From a checkpoint of a small image captioner.
Training: muon at rate 0.023, batches of 256.
Data: 122500 training examples, 29.3 epochs.
Rows from block 3 of the text decoder of a small image captioner, named by matrix and row number. Rows with one number belong to one neuron. Each number is 500 + 50 x the weight over its row's rms, rounded and kept within 0 to 999. All counts start at 0. Numbers have three digits each.
Before each neuron's rows are labels from the 100 texts, of 14848, where the neuron reaches its largest size: "tokens" is the input token at the peak. Only what is clearly more common there than usual is listed. The data: simulated grey scan slices of phantoms with and without marks.
# gate: MLP gate (decoder.blocks.3.mlp.gate.weight, 512x256), inputs 128-255
# fc1: MLP up (decoder.blocks.3.mlp.fc1.weight, 512x256), inputs 128-255
# fc2: MLP down (decoder.blocks.3.mlp.fc2.weight, 256x512, transposed), outputs 128-255

tokens: "mark"; "half"
gate.93:465476459479406487402600455510521526442449464509463561382515504550474518543559519551470527568578509518477508499464408478432478541474499558478511470541358420469439519564552527417523457505518487494516465463507517428573460559588388427545505495550502529463523490406408533463499509435524417513541491427456514484548462574529407539425549597436502528435478506481465533504505532472492557446543
fc1.93:392592515577526484557507523479511561618623522478487482597546519502396414452528589458471442545470473532541533543485513589488439564587563555448557500460472449485442467468559448516455488559474505491503486487421464488522505543512501464462483491531485546500547560472443657476502510506473562592451494552498398593541577441511533507488465557453473481419537482485462392477557523354425582436589
fc2.93:519518443449532518588448574479572536399528432512492416410556511469505544398492571531527540433524438465563447482500558467511399509444486463485524485523509524509601488515596523499545614519457570532540456464439583515481556511494430557525509454494578521534535526534565539475419546434529503440472522426488473482498532516584479440605423516561458525456468443389549607361467457534543475604507

tokens: "the"; ","
gate.133:503579488508457544572465485464521452470474490433462448499485550603520500550483473405475402541486520465465610529573538519548462457512592487604476525542553489515396505501553550505519547575521491477486435477501475524421455432558583485527438457482473410383501373484403573527507594456526621498544539529618491463498450439564536454532437510553544439497601483573476474550567474545479458539424
fc1.133:538470573527463449492489497504524502500489480480502460478498517467525662487540536532511446469421531535524523525521413436525506484416480574439477553489495470523529492438475502483575466526405543637473512464460369412421600577489568481620591436512395513512499531517445518398485444574468552517426507422531516563464432551519516425619487503481529535519412528499432536435531443563523428452536
fc2.133:483498597536507515530466533597539465451399529514499501514466416470518524463503476495413495490539511397509448518402497620457422440451512499539526515525458479381516479540625504461449528457555472458492512491572508519411460499561518502540501414447498463524476511469489501537465566489574409469455502442560568424473613507408527456565527558388495507426496553448484582493493476517491554550543

tokens: "half"; "mark"
gate.248:569531494494597492459491537569473511466480622441484466483491472469492496523529436525506497470490470487370497562462385468438491535452460493505511456462487541436519555476548519429461577579445488491477411533584566507520577463483456468514556414566464573428414478550461580422496587499479601450520503622543450468507484453563550530482506526498485510445383548537618437582526491513547506570506
fc1.248:554448520545502563503497519516512528463471533571491524527484441464480501503483550483477554453478476536554552553530530465491533524454449397549522541454423570480519484517459515450577535543501479476509562439508503522523463446540550491561507389510445516483493494505483494488469475527445515493469468414545560535391428429525529516527535495483451569431436530411511427521545541486461573511458
fc2.248:408544446510359570481432596450477520397501474472591518490459448544499494486479509539524548529552534555535509483573495532538584554446582471525620519523478535574549501500479550534504513491492505441464439452565407423583497438407547397565578484512473525567512430543432462506489484459572472470500502546609349558460479540476510527426449482506570531559564489452489495405477465494502506597500

tokens: "in"
gate.134:449458450488568465487425372542410546409520598478438539572542496434455517532547492535462526539567420565523534503455419513503493610479480565525457529577366498575504502562487518412487464539462499516478578453366552533525594593431469505510504465518485480490429475563504503523412519470517584557430488519513568537531513419530513471487534480471521530527453503540488505512497568492429421491442
fc1.134:428509489541557512529486528561492536385487502522460584452557560525486482480524442568478507496521580469488514467578594508486445534451560634483561525465440435485568506547559478506564554525373478462487460521515448537554534495511515535440544534437506569455503528473431487465466459559549550497511501565515480476474513504539475485549591518499475386426377525423536546491513496462492478480470
fc2.134:496517477434431596536503416583445438482593568511450474504540483468484551523441522508521400546488445533483547401570472511396442616508514526483548465490622493524487548499462517398508446483478528490492381537494484425485584499489524466486462447496555546553549494516498617470577487513473513506442441572429432463539466533448567410551511476542531426565568527485579553473558457348502520475485

tokens: "limb"; ","
gate.476:509547536518458482501554469570477514541564448552498517566448489500483525599531472567511541417491401473458504552453500419510491537567472534543560495489509539514452434561545550499531484427498470476518429410503485479556503485529459463499566556567492532481484554451450638396503557517469616480482428490652528528480500432432522471443605450484480494490444389477596407436480537544502520483468
fc1.476:594483513553568474457576505561511507519575528492486513495473436554394417481541452427544450455565516507478459493507495393502501540521513504511515575467432493471489592432501486628424431532521546629619609497482458456462491427421487536556483518472526456513523521547576486466449537473490410499440560542485494422430535446532549453514550447554504531576520472530486497498532461440512460479636
fc2.476:485471500486516465551491460368519525578558509511505392454456386514536531544601487502440444482410471464484505521570519422489499422443546494542418436466543560436591480530443522438520415475510512588523413549529547552441499532528463512534515510420492457435496542539494531515503495504434512452421484518514563543512503458415473519522448455487490499459504479555523470484627567564487433517449

tokens: "half"
gate.204:536406496577477596568484553504491501538576550454512548521503471510631550475453491429441555524467593464453549470508455553413483468397471491445556410484523458572473492504518470505488604446576447482430536583424411560496545465506478414548532502499469557433509542461532489498569460489459518555586405424468468444522437536488568501441528536481528498632497467459431576474501509537489429494508
fc1.204:427505508551643499483478525542505554537475468497603477514508506511516490562534542563554466451490413472559459540448505496589444458517498499464535511387611416494475468516514388514445507441547460430439448485516524445451473433498525535467495461468423502549519470496523454478649549476528520507525414565450567464422515524483475544541588513493459483494560428591466558429419487466466528546506
fc2.204:507505529433534482443495472456628457612450553495631493541559558436453469472560430471511504545514486448555565547566525446532444435486408607505532470454547531509540627547460503559529471584471537512525535429503461527596531460506475487465447428473531433515600440431449571422548493537538509496530532520485470580475528445498483560463404515483554546488448466535513611469491482595512594522534

tokens: "left"; "right"
gate.180:553439525492542518543484540397537482532527487494561546499493524532542483383485449537566434415494367516562433509494580453525531511526493521501411497508583524457435502425452557523535567478450473533491497468439509454456518493576477433418518527375550514510552441500421485493499683515526472534581580490522516517621465464485503502485488433487454434548573504505472531426426483478510505533464
fc1.180:527470462502502472481458485515578478479530473488500406494595547591504517523485563540461496565481545484672532563588530539429479465439472507429483479519435533398500488524438441465495466550478535456538465446527557460470527531510553501463474508564424512495598543510529486474580503532487504533467430495474497464603544518504512472517448503459490442493454459484444479382462442430492499424491
fc2.180:409447493461512427440483479518478500458424461504488527455483467488477479512578579529498573592578429457442465471486433552475530497446522532465541549524544458532466492539579411422512532512510456515569483544533458540502524509519491415495536423511547477450466434508551453473433533501508530586601469403466514577446516413625502493554492613503489471484543466498398550536452512549412447457536

tokens: "the"
gate.201:465477535527479474491549513412494531466407431400426611462494486536443484539528481597494510453469565447571462539393561495457460462480443480441524528531486524549535444560485536502505526432568480455486500496424531508501516589497553472475556545486465514510479526493521484491529577581519522468528521460420532490431468490439454514550546508402576614376502503534428541503449481485486568511460
fc1.201:543484428498513456484527550537545510456550487452559495382467482498501376464532413452495571506514541489505518452572487452417453455534465468485475450569520437639449569410579515481529437536515350454588544465560457414551581514470491487523482507449504495503478515444537558574424525531535463592578551499534426487489439434537534368523507508524527465509524580458576480488546463464524428407536
fc2.201:466509461483427538490570501507512566586478466467544496512465626516421468514519472574541496529445545419543577476512461537499523418470501461498600491487456458472563532472509535501469500467551498437481458549536477452343408479441507509574550497508547472585490488416439467514536561544462503549432576490490464550488526529573478429489522569430526464494502500411485513414513452417549450584468

tokens: "in"; "left"
gate.462:513498390535493580442517497454510490498465438475526508442540463452556568511515551511534482518590510541441446495574473360485468535571528447542470534505486524562456470457498567520541497507455477437516531521424496441574478521529467491556510516504510483454466524448469509495503560413527556496538502473417460432595504564493517559429498437507442523594494470538517508544506471517429510471486
fc1.462:384582496398541457503466626506497486568507446422521557470464434385546477644491465497445429400529642522440478439542522495488496487483422474451559583545422489518454430580493537560531465526570399472434535577503454523455423523556487509449450448540436531488495541520571505598531501519451527498526421475565555464507488578599484489525492503501496596524566542438513464570524514488495534449484
fc2.462:404473511426457451486500494461480512588506513541530526453541464522397513486497464478453636499580536550473430530466497522480455383551475383503504590481464516525607413568493559624461476543566535519526550428491571469516498495486477488498445569562409499494558496571559471501487589599541475435491435515596525436508508515480446444641539480514533416514497456617510577582461523454471500409435

tokens: "limb"; "head"
gate.407:496494517507537453472463502490481448546577508510486521519581522516596553504467565629482565557518566517380454429509576484477580571567434457591523509549524473433472461543581599586566538542487533505477402534559529546501525477504555487499507485492436493448560477568460487423514446505576428496531436447565490545512520537528463550462553590432406421388545562532500542533635554395568540532472
fc1.407:591445559536402540507375518542498544489533471579503560469405570501515432509493514375546479490509533586485482493501442518548501470622531514447458496440587534423543564573492459451415539397500475540538483534566571573449557535482407465524509518454525601490561478535491530477467522466531510457539511448495471525460564492554635462445564447450570406513484523458500492472453503502483451559472
fc2.407:488534479467478487497490458531570557534486489595402561560472541577512534516432513452541543464455578469492525598561450457489575555523582483530560547480558478583521544499414557486477515530463495466430503505467436456467515532468519510576469461446515506398518506470485469390522448513458448491576523479521578574511440484549463545466606433514491493547407531495400493420508523590530502465628

tokens: "mark"; "in"
gate.483:498510521424451393471526544539477583511506396421475417516546507522514493427456496421507472504479422507530462570469514456553428466459517469538581480525573547562466509451495539549485408463461559481461489539372476554528511488613529448463406489438486524543533503492488570445458431477498457490383431457520476483553565533511552553433506563433472518583552439476465401468554390475479497528583
fc1.483:574528524490485480481474481560468447482422443512466519531454491588528457528430540593503509563437494487557507493510478514580506528559511448519409559610487561553581543424498521538495476454528520531551458552612536573476518489506456472451592564427545603598565475506469461483473530505553509526431486537435483466593568494466448464449497502494402576497552482448450577501530520511462438488473
fc2.483:555509452472526466519607440460531499537361586459520526454487487473459517544616518504424503426418502523484425496447489479391511476461578506483560472493454466469526561578516438452540541524547535503516481469564559493512528397488531570491503505586513608446477545453606521487525501451476420539519494562468537510492466500528482514466485513485502516474458498478373473464453501536516494505503

tokens: "in"
gate.45:515471469507455476513497514495646399506505482505553428494464551513450481380523585498454469482562513473470458511462585458569557487512491462514480548481436563504498547406489529548393586519471402542465523501508542483412506502463443459490475519621500436543464533384516429504464496555459520397423554514555536384590517465426483563491420483551475558538478455479466501540451476505470555592631
fc1.45:557506510557517552492553533507422572467510470555550611529507475533517494443479454394549471543462552492462491533542554548526471452448473516358466506450490457417493589563544521477476472472435600518522473501437482558502455571378504447559505501466574478571495540498524515521491497516441487471577544552456602514569515537433556455508505530472553518496534530536390498493334437485543439611501
fc2.45:572481514491564418514524575511507471545448472361510490464584543523474468511505494467590499544540581535560602521497471453491531505566473589475500465464554484552558508457536595444437565548565429571579504513499541368486466555561469503418527540492524505561484460567435580489613485448569561507512508500524548651550528555492458542502408482500492572572489435485583469451557527572562542549448

tokens: "half"; "<end>"
gate.491:512462509504545448532417491546465488458492520462476459462462411410443447435476561587533585540456412438570536540568489576417405522426480430524413567459507529523499472469481494573353504475434464505552511527474536575561514592475483419558598532509429526480506434537461591520438581431579491584464424522510488430469444554421475472441422481500513538509505461443560519431587503492576459537506
fc1.491:539500543529482559529459484465522601422482469452440564516561551457492455577478540493488525491509567436484368483530464481467488532507483529510616468520455530482478404516481568536466416424570563478410493505461524555506512553473513542544484494494457508631484488558553456599556479495504524479533443481479388514403408442485519541438435466452516537448557452473557499529486396502554563438511
fc2.491:535520496505419545487570475469465501538469556418524479475468428522494511469463546579439494516404414508498469504378438489481462519542596515497500482470453564476538477457401481464558551374499530548487407567602489436534543542487468467584540544507515453490552512398498473546502451435485571418436400515517533520536469546474458433564409475506491550537461446638515484615417541471493540483503

tokens: "<end>"; "slice"; "left"
gate.452:505442489511440533387546563487501465511499499398436437496525452413568449558508493442480545469532569559426627455514523446627469495518496494489384568558418493510508501470546525527457604591546439486451538419505518527483476450385497482527457511565510480508482502524561552427495510471637589516459542473549449466543415462410494476495511494419577523412518490513482521570537424536440539473543
fc1.452:444539588607561406607551590422451523448510553621542416512529545507512419391504459521498485536482501456499522584453480615435536503436415509538441433493465484506474615436481461441480430496562522451515587502515513480453645556570435529494531444480527445625528450462498465581437484505523611544418485529528488465471448488421527518530482419450483466516523598485538547457541601478421425486484
fc2.452:521350476555536537405540470426461465463495487509591509497587472564516536476527503420587564473599443567560518536546424447536561592552437519520505446476515466497474491501427484397422565486407510521475479473491474544510579465519503424464508511487533529535490556548460593428481559571555471529435456608542476471540382475499411514408471481447517488545533418572516524519547515439533479473489

tokens: "in"
gate.193:516450601429495455548517529482550568447606509498483466493446508523537530403446529424555593576536469520560491526455479488565545532439524574582552451495577486523442473425434571528432589411545458493419459556439451431496530561569475589556443550453470547590438447410511434530496532497550450496523458489494533542499534590354566522574474477446537555558530488532595491480437574501497493466467
fc1.193:546494441491505503488476423459545516467480494459476413535519495568471515489493449650485412478565515529501511485459410547534458492536399427533432486396428479453514541500500562524458493441561463513345559500599546561551533492580598536475521486451388477500534474620535516483567500568537429466467526413529524401429514451589428509495533521562490452493473568508608552557545518561486583433538
fc2.193:511614465471542625384472548483488463461546516468491447459412484401485484576539550420477532479485547441454502577514546504531573487474480514417519577510579456525563491503549466467558509526473484545485508465422515494553516559541440424552542541463550483528557444492498513547482517552514498455455467463484512569501437468552542546460544456489496488434420475576434491549492540487504537616530

tokens: "in"
gate.273:520480557431529406562451518493587496507499526446521484393520477471520480522549468530600534487535518426471425536436457520516428471487512423574470509525419497473522421556586578470538495529659430511500508432509464622497414519504468457502479574496452534417609523434514488551555561369547464500466372565515349543514530532489531592506525434533454454502506457555482590392459559468501517524464
fc1.273:468456496514495547581581468527570437487497497463582534452442493469410637516494443514469563470429552501502462535438481558594567434474566492520565547451491507525417454493468566465519379523457456485428507577409450542515531367579366476470534520461568568369482514537466487476430400523534440548550480385459542512426510510602478548567460448433544476448452513436429523474534545537495473582383
fc2.273:467481510521428517604447565566567496561562568486539565476469507564466470472531462465515568436477452481533441501527508600499459589480481471522481513493515532509516628513514478451495494507568598485508587472520479576454553533501518542463520411512507422448504523495551443460438590440464473454501529477574533544539506410584522500505496575477438513571418591520496436518512492401442500557478

tokens: "mark"
gate.278:462465479516511459484450500413463482453460430439403539554421548410519511526394525437498402519380477515500500416585539487418489441483516445455517470453529553492519461539527488574495564464482495483521481549488483450513382472490546514482496531494461495499468579492535486449494517578545497567507511592412534520518617496544440513413529468471490514509428406581515362507514570472557515577537
fc1.278:585519535446416485465445489501472545576451516558518552468556458437551553531525484411474473578517544527401438443371570541478432466554502446499533485422526545391422464472496496474534569611489461492595590515550424489439477570554446510500426467570563484521462585445455548544553425509464476550501508569591574526481528403431507465525523498421445537548542489550456470553467481494566461540524
fc2.278:551476559490568430436463496480534578594522500529549533558368483499458588492502505453450495485500457508489414535415520507520488571469466568551475496442485493486519532462452536345482547446539556349563476506512486532500466566480485479554507489481532558493580514565526522464498472473492466524540516543434451502500491494450582434446435494520518477508542501485503498427505496475481561584572

tokens: "half"
gate.448:478451470527462424581557514444553530493507414535412427568492451384515550520535545471564420539480546538510488511542487444434536519476546417461594434473544521515527524539411517442521472507489517402495450476553472514488548584512394557437471534586501446546476524609531441511532510596464514436553479502477581467566520442516607480523583545605514498475500493519559499452503416501403387552431
fc1.448:531537530537480445447514445543600449545491499470379442473415418459499481462566499391472523475529449505513527570425489427471561525525492565488525481560511512443541564485489436466482517449472558507460589578451544478559500460485556522604552525471599512365489626547590486459526589471536400551551532453503550466534567431535382480527516554549513469527520407510539504507425496554543589465487
fc2.448:482507469521460451489535501512562552548449499505467521486470531555442495504439495543460531535459490476426585471503565496435566442557430527490592470518523553558525508585506497557556540458512525527498545379484584496430474598548531615504529495485468494494446536553606496536451427498521550531519507499547439455410495519610505525588541478432475397592487518411472479514491550543540514569513

tokens: "mark"
gate.302:515555455489483455479523621491576511495469489473463519477420454591433404378516489479521444451470528426407507478523479489448531484523448538443421535524496506588473434536484429549467550507408560469519419503580369556506520458433494382549528518529555443573478517496509462545443524466417492523454556540385498545538553486439452527434514396590526526574489417459487583481557467553544466504597
fc1.302:462471437535563414487504524509511527658517524438519457515545452515554522440546520432559477577476517411469524565502500532459484452554539588510534430559433526571524491539517508577530543516494512452518495519492492507512485486539410530543443483505531506528542484491422430461456516482444494508528530503548458537410580431624536470442504437573511544519464545475436451471521536466490515489588
fc2.302:511463460475476527533474507547424534552518571499521451537503557467513463484539463480497517464526561563462536454489553528473491547490563408515464542533506491520516526546501458493393452435493564465433460502466493541508460527494516451404441513473677562513540483547459471547509443463507466511432475474446445540446542444464389395476521451519535639533521451446470456494473535432500433544408

tokens: "<end>"
gate.297:538500520584464598485443506570521515597528537501534474492498511584508461552502481536553464513509511466555499616543535467490502455545490519512490489469400446562532497508493523491463481488567485581609421453486480490523538481462597463561555530511527533570515541549426476542494437532587494545516535487479611474509574356475515482383496498449461576496491489543498487551556502572558530576504
fc1.297:420526481449534500480457488456480543512422598417536555485474496397439448414570507434467334486466521459488486510528543537488473481595446504525480530534494403472454518515499514531535495495472447540482402440486524511486531457512483535554468505588572437519490457488519616512527510514480529431521489568452545458460516478493429465476537515508509632423504565547468422542509526537501548457499
fc2.297:515516505547505445447440483504571499444445592554417509631457559483536541519416506385482443535502499598489435508546447537486478459552504551565506498498443494512592413436511491499446505546516575507500475489580475466542426455536557473533540486510515470583444476480590429508477428558425491423413453513436489489527482443538481580524460498505537572466465519459524481524621518427544494478573

tokens: "in"
gate.100:534513458496449492548503471398445510566580453450573480513429518568466557579511491483481411541500550441440466559452520540509443469469504450518412562504403515512518593480565429468463513579556484454432443546521542541547549396488569537483516517525557538472567509492462532528544526539474539485519378454516439484463499462579441444525513491468456529508482540441452437593466446442513521445571
fc1.100:537467511504490493529488483519551504497461467542494572477558578553454459482544505496571443456382509465495511402493572490493549440504502439424540436472509409494539539464496504505525549456529516488473505500507581494547437476534507497506461517437598498507509519592509460516531563519484588582568593520557574517530527560348625553451533512497483503452545584423470571479467540435537458544573
fc2.100:521547590436528435465480531519549574483508473501444507575547515459455420514533421431458490529408443516526529468433474558539487582491500498556503519525548545473514591554551480532469606483554498414503529478533596473501489527504445478476505472530542481435462453532487528469494390533464514461542463538430415476558536567459584478508397528436474476519454478527497558535502501536495495468496

tokens: "half"; "<end>"
gate.301:560534513400514485420473483512615424469457547578483464538523534441536512419490552557502528570602504590461511384508523584475487414394598493502511480450453532480451476469496478426428503441459435457531583406508594461481501434495528514472549495445400486583519527521442488459525509476481469576442421473464527433504525506533488470422487512474434512413436537481472478512389425503519492482461
fc1.301:503563515574559550617488424602479551442513512527553461504497477465538502587464481454563511599430540482452504511544484536503552514568484452416524466498437555457529487527447635441461413544533554426553487559483428487518536466486481489471458585420517516413461607488420476475544506501487449389604575414459549491518473445523534539443577453504450462469468567576465485501628513522517536394573
fc2.301:497474512466433545453496497537439565452558477537500523485453547529395522549366470522426499547468451526551476514454472587533450524483436578505488523429444529603539502434553482494537522438466565560547480546483475493474489488389484577463423500565442503460487562411507468511479537558498417529490474550509556533525441496505456511448518392455484584437570496426567482509432511554478460502511

tokens: "<end>"
gate.162:530539458446538571478519502556528501475516477561567503525470468462474491452489502488541591475405477514494521538536428538379542611508472552519583515494493431517393430526558499463588455505575509465592423417482484533527542510479539541495518566471531521495483470575470505455421456573482465417562468537548593419413473492495423470533499442454540533466482600477500438595580553489473495466455
fc1.162:530478460540514539485570418560533459533513488466521464545535530510558518571448495582608497509401592587468494419505496444463513526467543470556515456489465447472555476429521498451622482482485487503527434505504587502453513472479496532519432520492376591544437411510448515481498440523532487466532486575465540544446444550540586461505560463384504584547495588562414530520514445502476565477502
fc2.162:512449498599519504507550480488450521576550572537442464471421507515462501514448465485537523491510434459443423597544483598454470511505560449542554512425534587469529569483469448427511529527460480472437581448469521477565473439458506410480444510552540478529388419545509440537610545505517478509511527577523465448496452524460492503709398588500561443488520577509574431562470500535555567480513

tokens: "half"
gate.280:579457572618447573520497590519429487572495450567483547551550594557541443530478628510516447524541436542479481547535514509496542486459486545412531428533493460551509469471476518517534445493500457539488475414490566542482483369506480473534480536406472443491497441578419590498496476496509489467474533482347558482550467518471447471541596446454537521390420499498472555542579458503580406624532
fc1.280:437498601505483501488433568501487463561510533509418447500595485577563542442436516460518425525479429494567572378512410483472440572529550425581466466529446575501493600482419462516511468582533529595514526500434478459535472701523500602412536469572453497479531495508470423548402440503466522526599451471514515535440562478509523580486559574525532514509548525514466514578511473448541588538533
fc2.280:402492476517544526499490398536579535467515582446523470481478512506523486477483471516507377544466412603481531489521484501457522601467528496466477441542532417423499561417456441490470523519463510557472374597450453498515513480417530447493519505445625501471474524555445539379536489428543511489522464439445561438456450495443549399459509422510532495467474496509509440481370588515467493517526

tokens: "limb"; ","
gate.6:500486532486464442483467510458538554496535416514503506456537487417502453495430484465517428496459550437575446552537517578495516543483555544495487536552509437473490600568455525464462466441560525475535560475476442474543532517559487453536501580476541493453461572395476589520498538594512493562546486564441472493576572569531434514475459503503479492482578463561539513530493507526567479508484
fc1.6:503450436457476444357485428475540565467494512536518560487519501444556517454485562416510521503435511457529537584542480525488531526563520487519505433575429466522561617417527483484524437479501587602459483473423468514528488523532509581468580577466533497465519575434474604489513491525558503496550398547513433542500458531523459537503483492535467475487514479490530450529543587466407440449536
fc2.6:456456526590582505470563474464518541397428450544583501429482479471550440520575554579512474551443564596494564556539437439529478521475528431594556435434445456492513587553496507522559532524377503473478458566482549500477433529511498398503538454522567530507476505562473393448434532533511452538519530532480490538478587439480526493481462411579528400579515540479467534512550652430518455509474

tokens: "left"; "right"
gate.59:559461496441535515446384466505535526470485409431550574519501478510404537524617557459528555471565584500416448551517561497351411494467533567573480439477508498455531525585520559423528440586449554433430428448477558509543536534447532549552563483468470515434552546491545427439477485508560495450594517514500620508516443498523543416458424474464448517477580453521459451516398542449406467361536
fc1.59:457537478471505565611581419592500497552435401478492637493563503492475443537509520540447496439509512512571515531407492567490449372529388517560514491534508494534479553483491565445534607463527438408548473526455553575478486465479557483477491521405511502516467551495428472466536580501464534528505532483516491495514476532518480509486419543419520514474442429561471527573548475492469485563574
fc2.59:568554503470484555552531471433504481458441491515446503542515603595474473588484555437508545406424492409501429472516469562507596659509494536519507515508481460427577423527578455455496535550399596541527450565444482455540444591550379507468509506482542437483523490595543568497474432515570443470490492464518530458526502530505559436499466572539545463499445573528571489477542515476517520491437

tokens: "limb"
gate.155:471523481527515515521637590465490456506506356469432422475574515506539463562413460540479529525442489462429481561533529579508467473464562476493491534485532474510483472421557453521504528470401395493487522487619481446447577461514511498490456455591546460487603508547525484532512471432558524541537519405482500450535579394511465506522470467561563438615495456405454549570438523478514533453418
fc1.155:549420545486498507388488422503483436583508447497485517403514455593497485472554542484522532512482521483457440452462596515466459565484450432479474529488415560522509549454562447554454521463432481497481547471550564426457508435484464422434539496500552588438476442563378490496497518491496443522530472471519538518485487517499522530512441475514495481568499515577478559476543458563529577508526
fc2.155:492430515490511498417556487527509510472481504460536539483483497528490382522549473570440439438526515481519436524549487549487505430565633542544558518426454469459499486509444480493460544517445640558597557453609533452473462541586480496517410589549412547560578496485527537511449502536516534465508551451434604473494476500512458506543408413506513527465411501551538552572394484523425535419457

tokens: "<end>"
gate.353:504523551522544488472531540517491469533498561454595504521525451502433496423402495540521493478558566580440499589538486464412537574547517490494516385482505569441476441475523510514528488563401535489538542513462444400511506641552526548577522490513510496450538584523451491568534555446459447505459416442453553485447518507478349476499538516512512523472496458573476573555418469523404485475444
fc1.353:505518512449459520496523488487581524480522469579425439436458598499471595447549408584506480379590528581372469457522495455553582524588556568534515418509517453354559552508504465512457495616535448523525544497524513484484516567533439468513462460411469463486447445517462455560439490470500554468453478555424439590508520538511490453550457620532514442538515538453461462475533460453489507459522
fc2.353:486458559561569414508497471548420469403528482490523590507517582576514463485525467601571509541497590486475483464477380468418503544579425482447485417536535440525472479469496585458516471508588541575533386413649539465548596483541510520461474446461481557486479448521416541505573496476564499440421472550549544577567463490494473411507483429420530478429506449579461588436554460486611512444509

tokens: "<end>"
gate.124:446458559422567488512464512594433508550526596505471495518440470479572519457509455477454536469514459411575527459565571489475496496457458548437517560428464483500547621432499484592431480471483399501513507448503381437472477529463560453572445544636490422492484435532500498557486532463473519441591503509495513455452489503502493466522457492547479551430612500550522477502500529520490436477497
fc1.124:532519516502402509555458503473456553521576566500452426467486451526574566440503557535446499490543483498556570514544556541416396480509576513504600448444513418539476430515541567568413578511538564531471459490484625512499543554529567454414544583514427567461434502563527493472501486480489497482519586395554528511491516517525545494440423514542512579574488623560438520386504530504461533528516
fc2.124:560454540523496584482511554486556564490456475455522556423533551418548495545462477518623504451474452514500513523574511618454429530550536478494494519449504464514436456499514480559590445489596542525505594437531503618509531517479416486496441396432533505524545591546501572608459486469439455509497591566515446553496505468504565486486393422509553550512476482426569492513474541497493540541597

tokens: "<end>"
gate.261:541394651518510543458459450446514412499490449480556494514436539457577547463415544515498393505485514510505488527423513450487443482461488516557524527498534472566425504543555427428537520463502562506471475449513462491453460363581528454535611396515572369501429547453424475443425524502552460520428481478557479522503538487568492538412484421606549515467463442497436535521509585526482536559535
fc1.261:535555462542493485541516452495499478476532453428460527554474543560493608587385521500527445515530533516488527575453482519490317449541528606510473430519529525459430455577418485559499450560517546496472435470479511541488476478510501476565391525497464483567465531575611560485447425521371516541517512536534496411394423509597465487543542569603406473546589541563544516490519508494401473527523
fc2.261:429511518515477596520544537413521445559469401544459472429411450586511559470442498514476535414437431543485573506518506493449472545440495500468497564639514491438565518530494472537541513482527483481499486508442551610437453521521455525505478480457490559561510505543399531477493540553400522567512512565477466519421480539533565482522508638541531534609469468481377498477593501488547554489523

tokens: "half"; "mark"
gate.429:425510505502528555434565580485561469528552549534438462522458432532508525502474439467503488542482548544469544506412485378503383495546518404507594494371447522457514439501510482553584486512407568517493558508396504636558537502461520534536481483527478498517432421424585600498611473552542407419509557448454443506479535500527517505512480437524482436506494480473531493466539570468492530453565
fc1.429:487508564463465447534529385523365508575533538577498542505484467596372459536519524526459599560503450609496544519550488468526531477437512470472562377494512542545555457508568571509448421514601503534560386506498506528561459500526482467638506473549397507393466554596560537542570507538537478514501493461548533460574443533486483443433596510440467497525534421498490454432497450571465470559451
fc2.429:476518491329485492554547549509489561454458490436498480503612448496453502422418515486536524508568475539603507503550513503480484507467524624493479455521609598500514539435536536467547464496544508473546557585468407497483518409482503491533447404594491502578576516518539519492455500482567440522535538498571601464548500503558511567444484502544515510530455562460507502447432430469544427578599

tokens: "in"
gate.140:525626515552451491491426492565526509521416480439485550566495423516550543475478504566536503608527535498500497467605451394458584498489531492550459507518432444588500449438517531445498546472530426460469567480575540440498534505539542510471510505525525569493454545502516576543518644495497518478464510487501573497443472516496524569445457538500395544492459603398534490538402548487506593457460
fc1.140:478529477479573500479498505530418487538587468674527437484525474495518505515526508519399419520414485472475475502524472527457500471456481524521476527527416583494399459532533488525469443480547507501507478547518532454416470519524449436435591484481529518517577453564500475493412437458458517479596493412533607545485428426524433449443575413542412508558495517507466449490455585518553449492494
fc2.140:443493499484516472446558417544439461523495597505407521471445489575536540517508434412564461451541470573485469447525443539460469475495600448497504531486467513459494446513473492577541557447482528496605406510433413505553543577491511560481399465480594549565521452440479509444479461572517545541590495465543501499463506603443512546425451363495542566538540396526479492569556442571507535487428